Weights of a small class-conditioned spectrogram diffusion model.
Training: soap at rate 0.002, 22800 steps, batches of 256.
Rows from block 9, named by matrix and row number. Rows with one number belong to one neuron. Each number is 128 + 24 x the weight over its row's rms, rounded and kept within 0 to 255. All counts start at 0. Numbers have three digits each. After the name is the row's rms in percent of the matrix's.
# fc1: MLP up (model.blocks.9.mlp.fc1.weight, 512x128), inputs 0-127
# fc2: MLP down (model.blocks.9.mlp.fc2.weight, 128x512, transposed), outputs 0-127
fc1.76 068:125096104122134101132114135152110122118114124129123128089115130112127103109118133118106135106130127123129185120067108127121083124074091073117119104118091110132127139118109152097143120117095077098123140117142091107142096113139175111122096152099150124138120118119138039115132149075163127153126107124166129137130105141123122146130121135090142107128104091102083138115082098102096131163140
fc2.76 089:121127119122111121151159129148121117144152135111082126136148109079093153155143154128122105118123091147116179133128151110097096126105132128148094120153131143171122100121151148132126139132137104139139091108130170135115148154136105107114096157135117167112113127093042145141080094139113167119148104055138137121106126147128168104111140147116161150081152166106119143129110132169105117160137
fc1.77 071:116159118132155140114128143153125120132138145151138149123168105157095111111124167124140162139153134153121139142121126076115197109129135163154140142189116134155129129115111149141122184128157137124132150127096091132108151128130109126142106151136128105129192127129146127177140162102101134145136069153102109148103104129110084128177075140107116092162110093120106121170136150139095111144135
fc2.77 061:134124091150141118111101143162141177112082103133135155151092194130096121124113139133154125126127110142144120166132133121099132100157134130149112135205128142177123139133174097134108140116130118102185121153141154121125145128157148124158134126117125183122186128133113140122110126095150118123100101110116162138127133115123138165125111109130123112226134143116134109098128114138137167124140
fc1.78 067:158137126116108138155133114148128135081127103169156141108099128133085120133148142140107150129082123096122146098030099113141116142146126159126115113109116105104114159120132164114146116126210105129100132146113126132156126120155163150126134153137147109146110132137145128117090138116198154101131135120124094112109141148142166161163170145150143100092146160147138119131098091121120145129141
fc2.78 075:147139122128118122091109155138147151112096141026117104134134165143173102139126106121149127145146103143095089152145138137116128125131122132146126136159102144051153150149131125124127131126127124143137119099133114130116132141115119121143133095126100142123179154141135102107126151113109030129131100078123136119142126118115173144110111114112138131203127133110105086140134116139113132113137
fc1.79 058:116132119099129139135114148137097128148138118152134119092140139144118130129140140126103108134112110128127151153017159110117131143170137134133133137145133122130108111125129156110111128123161094153130115181148116132148178111131127153143116126147149116137127136125145133154153103132036171126118119166164083121135122131115089130137195146138118120120131166134082137127146095190135114152135
fc2.79 080:121124136128168118175114115137100133088142115088138099073154108103083102122105125143099137147095145117111131104116171124157115182135116127112129151121120142152170157132116121095147122110135144074123128135130165114122142134113116126157126152120145133148095132129093122127179092179141114147118147116153118151096120087189191117169130111151124186122138140128123126098138124137103097154113
fc1.80 069:148104113139120150145132115133108139118127141119149144166127116160255120132145128136108111133134147158149141113137114127128167161137129168131134108139139137143114100110140142135132142136103170125135154158141115116133108137123136099141116153133160122164152101120141130131158132163134168138129141088161106155127149111128145121138082147128118206123123144136123146076157144164113138137133
fc2.80 109:119119146119144134163123116140098159120101127207144132142123139138026110119149141144138107130123134147134121130128132122129118115127116100145135141144103146246138153150126141109140122119111146103160116129130209124140149134138130129141101141120150148125137191133155118136165101142131106119150139136135148118125143113154122125124167132149137148155125133128123118065128122134109132127112
fc1.81 083:063104145163088090127149125114125122126120087081157124088142120149133115116099125127126106114138090100113111130130126087101128134103144051083105142119150096127109107126108115132127110123086087133121102141102134092114088055105083152104132126145111126110123124109108113150142131101210123107120123145111119107108116144148142115132125121138097150115103112125136097131113159149124114107121
fc2.81 098:114113137105155142142103081091096120129136126204128109154103137132145126143129117061119113154120146154110142093142133114154149130112099129082128089141131090089129108132094145109128131145127114150110114150141146144147150116159119176141125125162114117139136129140165103126139110117167114149146128150139113156129105111125123163123117136089119093119167137123199088087163170092121106089099
fc1.82 067:103155146132156128154127125131149113114131117160109105097081119108061138120126132132126132124109082064138119111096135143127109134123095100116113118114121133083135158132148123141127105097153096157138107110119096079091099108122101120146133132096104140093068121143126118092073098098115106102121141137093108120176129114130117150128128102111099080143126085126138134165142070100132117128141
fc2.82 066:120110141133106141085159137113142106130166126130134124132146111118195129124140116154143106129128138142110135119104171129120136180096128122126133127097095127000145097109136132113126136137132126096088122157127061140145127132134123145148157132113127096138123088124100133141099145158130118124120139110124130126100104154122136128170140120134112083103129137135131144093119152172106132143145
fc1.83 082:174101138094115126112098146125097136131149164144088129122130136150098141153097141104128140115121152110124125121177138110132126142147162097103126131100106101117091142142100146137133129117138137115116161156070122173146167140105164178098116116101202123150115115067139146120105149166151120147099096118175145158104147155117106143170152140155175113129119138130105148148112139116101142135138
fc2.83 088:101145141169114137106143093124143136147097074143059123186114131150137149097122132089126140142146139138133111138099140159113136110120102201117132122115163155110101108155176143131132139141142125144129136157150133167164149133131094147139112138136162138121148154150134104104093137140149138096121079129095081149159114193141115123090113147120155118145108088093118114168131126122130118120131
fc1.84 323:146128135120162174116134131137118118146133130125089122117117124141127107119110143130129095188148120158122112109083102132104100114102150084141092166134141138131095144161137140086114132145133102151127163155093127091105127102124103102132135144124116114109147143132127130135140130042171125170111089121180151145093122088127119102130124069107130128125112140123130154139158158100167081174120
fc2.84 190:134118121110091099097135121138128117136140107121155143108113111119133138105135117119144158178121137099126159103124150143174154124109144101115150083147148135134158125088215119072133130098131166141114095103113133182148134079134117140133127136121163122132122127139108145124155128195116125158142124106175146107090134172119148115115146176128121150135124143124145104128110102156185101098110
fc1.85 086:129139134102131102127131119140128143108131119138097131122106136147124153131164146124116135117133120068148102104023143115107125121156140090102144176026109155090136130119126128127120119120130151119135139152055156119093121089098114153115146116113108115137098118130126123130135146155066135141110118110095134130097166131134154143139101114124123120114153123107157113130133129100154110131118
fc2.85 093:112102108162121113137134111107105148138118174117133135147118134164160118115186143148110132145115133120134096147140156128087144111103129140148153149143142077051135115142091132132130141151107139139164106180161178136141120166132126170126090140129107133105142175101124118125100123158141137105140181111128126142146099146152146099168125142153131114154105099127070108169139113124098161128107
fc1.86 112:115157115166119089117125126132150116128121126119134129147137115099155112133147135136090138122144078130128141146184144129114107093125121138126120149151163094132134112123123105123127122108101119183128116089152131107157127151154105113141129145130116104108133150155146113100109117173195152089128157106090076138138078096135164133096084103155071120120138070107154125136114104146150071132116
fc2.86 085:149149123119142132094101139147151106150105146082117137157113114155130105138130137127117136123172148096142112145116122140131126077111127141117135112119173117154108160106119149164134123124122127167128140172146095120090131136124107131100125107121115124083136117166125093172108144101073173102100118102123130102160103157103102124071141130113136168109127064125154130173106164089162102107164
fc1.87 081:110132147104111104140095139101159090154146152134099126136149089116142154078093146112111130137141101097169105137028122128110137137107135123112134151163117113108140126120119099131107125114106122124161129123107133104092123134113118083112160116091110136121120135109134117127123126118050129131139118116125139130104111106096094114093148112093127113203112066087138122137139126124116112095140
fc2.87 087:138142099121131126151165088075128089155197149124125119108142091116091160124141112131118117120110145140070168128116136142131136152113115139112123119120137138171107129129116144163174113133131149129054117123129157114115092130126160128115122151134123081109117154119068142159135093135121110123147101151139124137149127144144140113106103131143129118017111129125120140151116126120130125153109
fc1.88 078:143119115123122104132139141146129117115129117125134133110144127154154151164154131149144169081135115115122119079047135119084139128108152074164171142116158124123134111153146138119137141154101130134124131143193137122147123114109124209108141121099115110129112116160120158094151135150192112139132119125176134162097141144153158165136135131167156170134140153118151108107139141122164123136143
fc2.88 112:113146137090138140102133151130121141130111104108138115085135145108149129121097110103135086096146125129112113134135098125180096088122140113109145080177133105129130139094160139102140123157130126147149129164137164126060147120133130122097130138070124108126155148154158119188168147138114091149132135166129132111127136112082088123123120172102145123153150087103150165121126162109173114107100
fc1.89 103:128107096163134128150141122119122130113125119089152155125119121116150107083130131075115095150093162133135109135049146129101072127100142125158111117126126169132101132113128116125140125113157122098116122105116134142153096109120114123103107136101137084126135117157134129136137127151161139090136142130131126134129140130135173090108100013100148136121089105151095100114110118160111106152122
fc2.89 129:131119151158089130125104149122150129124128141113116111130119125149113130104135125179134137147117079113113151136114071121156156125115176173080138137164124169113137135117128145135121119155132122128127137175123088113103130108128111108150129107114137113122139093172140138114141124078107140114117107127116127096156159111091148100068165221160124177127093112125106153146134121102125115087146
fc1.90 078:126122131087121166143115126125122129116141103152122116142105129102158119137136144126083144142087112130124088098033093106143097160123136100087119119125100162153131109120135161123139114125159087123121157100118121128119130099137139123142144138170148130113112108130177177139135147119073138148126123121141138080055124133124124138158109172120180098116130149117113129094142160127162150139141
fc2.90 080:130169141131122147174121103140103115114132166060134130140155124113053179136130129150136083114125161131114131124126166112148101179133148085100123141116153135095124095126151113158132109099117101093132140126148131126165114149126144120117127129123142169199093123109124137141130144122153148141131162112134160091118129133162183137153127083159158150107155132151130118081129122140119135143131
fc1.91 134:124122118097169178136121131141096130128114143123105147081114131116134097090128168118137131115138123108111126192167121099113168101076142143131105182140131178133133128120108133108114155141106122126112134108129134165125178142099058157134092137107134119149174140128165120113166151130081125128120077108146124170128106137103107105146143123121110122119115080113089150166136135137110133135127
fc2.91 168:097104132124085140138145126115109136166116184136166158145110139148157083128153158145119166103124144137161185115140129117125161109119128101139158151119109093095148119117104143141174129144118133129162125115088134147131125114132152161148119135131111104121145136088080120154115089163116150136146143097132112106132115195135142089154144151164118133141090134134088158146127143158106060136104
fc1.92 068:170173166162085113134130099119141132131121118139132135150130132113144128128125110154105186140114119151118141097190103116096123115183118122132131145168123162126133159122088151130143146117122101102122117123106130119114146151093114115129129139134153129149135126139187114164090147157175116131178132106121117069072123136114152171120131149143117094125149181110163145099128083133131107147121
fc2.92 079:074110148116103120165120136098147159131121162153120104126126152121120154106162095158167150116083143133100162114128154139122142116072116161115120140110117113120119123116112158140150106153117134141135094132123176156126115105135164144158122110103161135141134152109077112165102140160142091095164098105133103088151144137099098125134146181134103075164122119129103180123140108134089133122102
fc1.93 088:135140106113107104120114110107155113100132107141134129130149094092098157082131126124149131136110111103146121096022137148112130160121128166140145134115134140180153113126223105128145122127136094128154107129163124101121113110129148116126109103127089165132137102119142129125131117117093134116126197127097112111132112103116103148112090125164129117159131110090127134136094119141152152099125
fc2.93 086:127121150129139168127150119126148098107179085117097126130150052124190172118133098139137125136116123140097111102131131138142139183123119145134109134193118118089130133117219150132108147125131145106082142125131116169144138134150134126159139130113149121143140094115139123124158119147137116105136067114125114138121115137134122136135200126088126138087130131125111131129155127124121127171139
fc1.94 078:141170149171100147121126125132153130095137109112121125144116131120129110120152143142122163141115099177127135121062110127156137145137158152151123125140130121118126121148132143120152116146210102150130140112133117138149144129160141127140155155164153116131137112163158142146127131173236134145147124100131130118115131146180190159164139145128168127123128161162138132112126153122146150146151
fc2.94 071:101142133130089126198105115126124120151075084133131120130114097129203105121114140145103149111133150105151107113111129132133121127105126145128139150108141136157139068128143096106115141137116111099134170156122010132145135131097111115142108105111133095146077057118138130127114116139131142104092106140114118149143118140133143116091118142105129120147132116143105136104130141136129139134122
fc1.95 079:144117123141130162127136141122103127120143116144166137094144126151150102127148131170107132146119128087133156113079168116122122151146105150146127113188172150130120121120125162135119117079179170124130089124106110098145126140123110131171122165149086129081129140145136091151114103104114151164135138112124116087138176135112100119136135145101082126120115158122110147147191070160108131163137
fc2.95 119:118130129159130118133124155161128130114121132093157168149110137173093152165174123177159121116144089092154143155132171088098106099125174123115135100158116123139141113106159128105118100086120155129126083146130122074120110115151165119162125147115091146160143119116114137155136156120125152094123148143146143054130074102130114138145154104118097102121130133115127127106167102140151111116148
fc1.96 070:167156158147100155148142145149104128114121112140122139122144132147060148150132136140153146131148152126103139152121145109144181117170143103128111142125128142120151186141143140146138167135186125140116141169173164162145150152164154148154137119148161106125136137140100136156145135122165091168139129153141159157154152146133176140124178141110155121133150167109128161187137151125114125151153
fc2.96 101:123146118124125116168123124152118103125108096238133154143131107117082141130114135125090119130126117138178116126135123102114114097148134126137110137134106138212100107123117122121104122110136131130138121111139116111124147128105132120114114151139137136137131067133145146130163101115134246135124147174137128114119131115112084136138134116110119136080143142143148125117127123126124128120170
fc1.97 090:140141109140107116137132151162107130082126119178082141038126117119147142100114153110116147137125131140119152102106122112134135120148114074136138101132110118141109086125131139108134115127134066129127123130153122163116149117169154138131120145152163135124140118094117138132172113093183145134127114146142130147172111184150122171135154128079168144125138134119093128166084140101085130116151
fc2.97 112:133112134102131133164132120148104114108112112039154131081128090142206121100132117165101139129102138136154128107084139113115133074144118108135134129095096113146134119127111146116133144127133168116131132116137114097141103131102132135112104143147129128138106118100137151127139111156136156132125166178127132117172124116141157112157080114165106142114128117126072124188149128143087101171147
fc1.98 068:088110132126131143125150129133124140125111160142113150103144114124118109133085125139140096174140167109136145160088119100121092099130115128121115126154140151134134133090097124136100123115133151105133109137090109105093145140099142112128098153106038136119115115116104131166111112109062147148137106132105170144169145151097069109133139109084126146127120136111107130174183156126076123124137
fc2.98 104:086121132086133156121138122104134116157104120195115133120126119143103132106144108108127115125115107138139101080123113109131150123112111149102138099174141116076146096172099122106139136157093137141120147109114158138131147106138088116129120122108108100110134159110144070099094114122134138085128133148094077159138111163157108153100109161106139098118118104099123112111186155083144092148094
fc1.99 061:143168151119115150098140148155126111133155138115149095157130139102111136155168128130149130165161146124133138125119148134146103135135177216099136153124164146155155111142128143127145142118131104141136175069157119175198175154105117113130117125166121140113084147141164112124109137133122116145135144145137104108110120112147118143146151134145127157130105149134135122147126151171182095172113
fc2.99 066:141153117125145135121110132133121117143095140120117144133127160129096163128158173104079134113140139138125118133139135094108135146112111103098133119123140111119090063107135153155145120108172129164144117090146121114117154128152159116118140140125149122116128080127150099150113083115090182125127116140111157075130145098106211122130117089119141156088151111151158156073093149157098125122147
fc1.100 061:149104119170137106105119142127136145167119143175114131206151140141112135142144130122141140127134158094130133176182149110145146125172115186109121143101123113145131142122129126142112138104135175164140113134128103076118103145109127129108108119156121143117138137150092135156084123112103136126110140105126138158120114116107084148123132120125099141110147086056134112160127190083091139126144
fc2.100 092:111162117089120103118132085099117104127165120128095142096101108112068106084123124085120158120127122125130136134120096161174141156120115160115123152109145161114131112128116125118126116136109138111132179118129107086110109135131097127105136119094120075155115115137094118127093119158108129160105155169159099160168165134153077123134131171110156117116086110142114108164120147091147101117087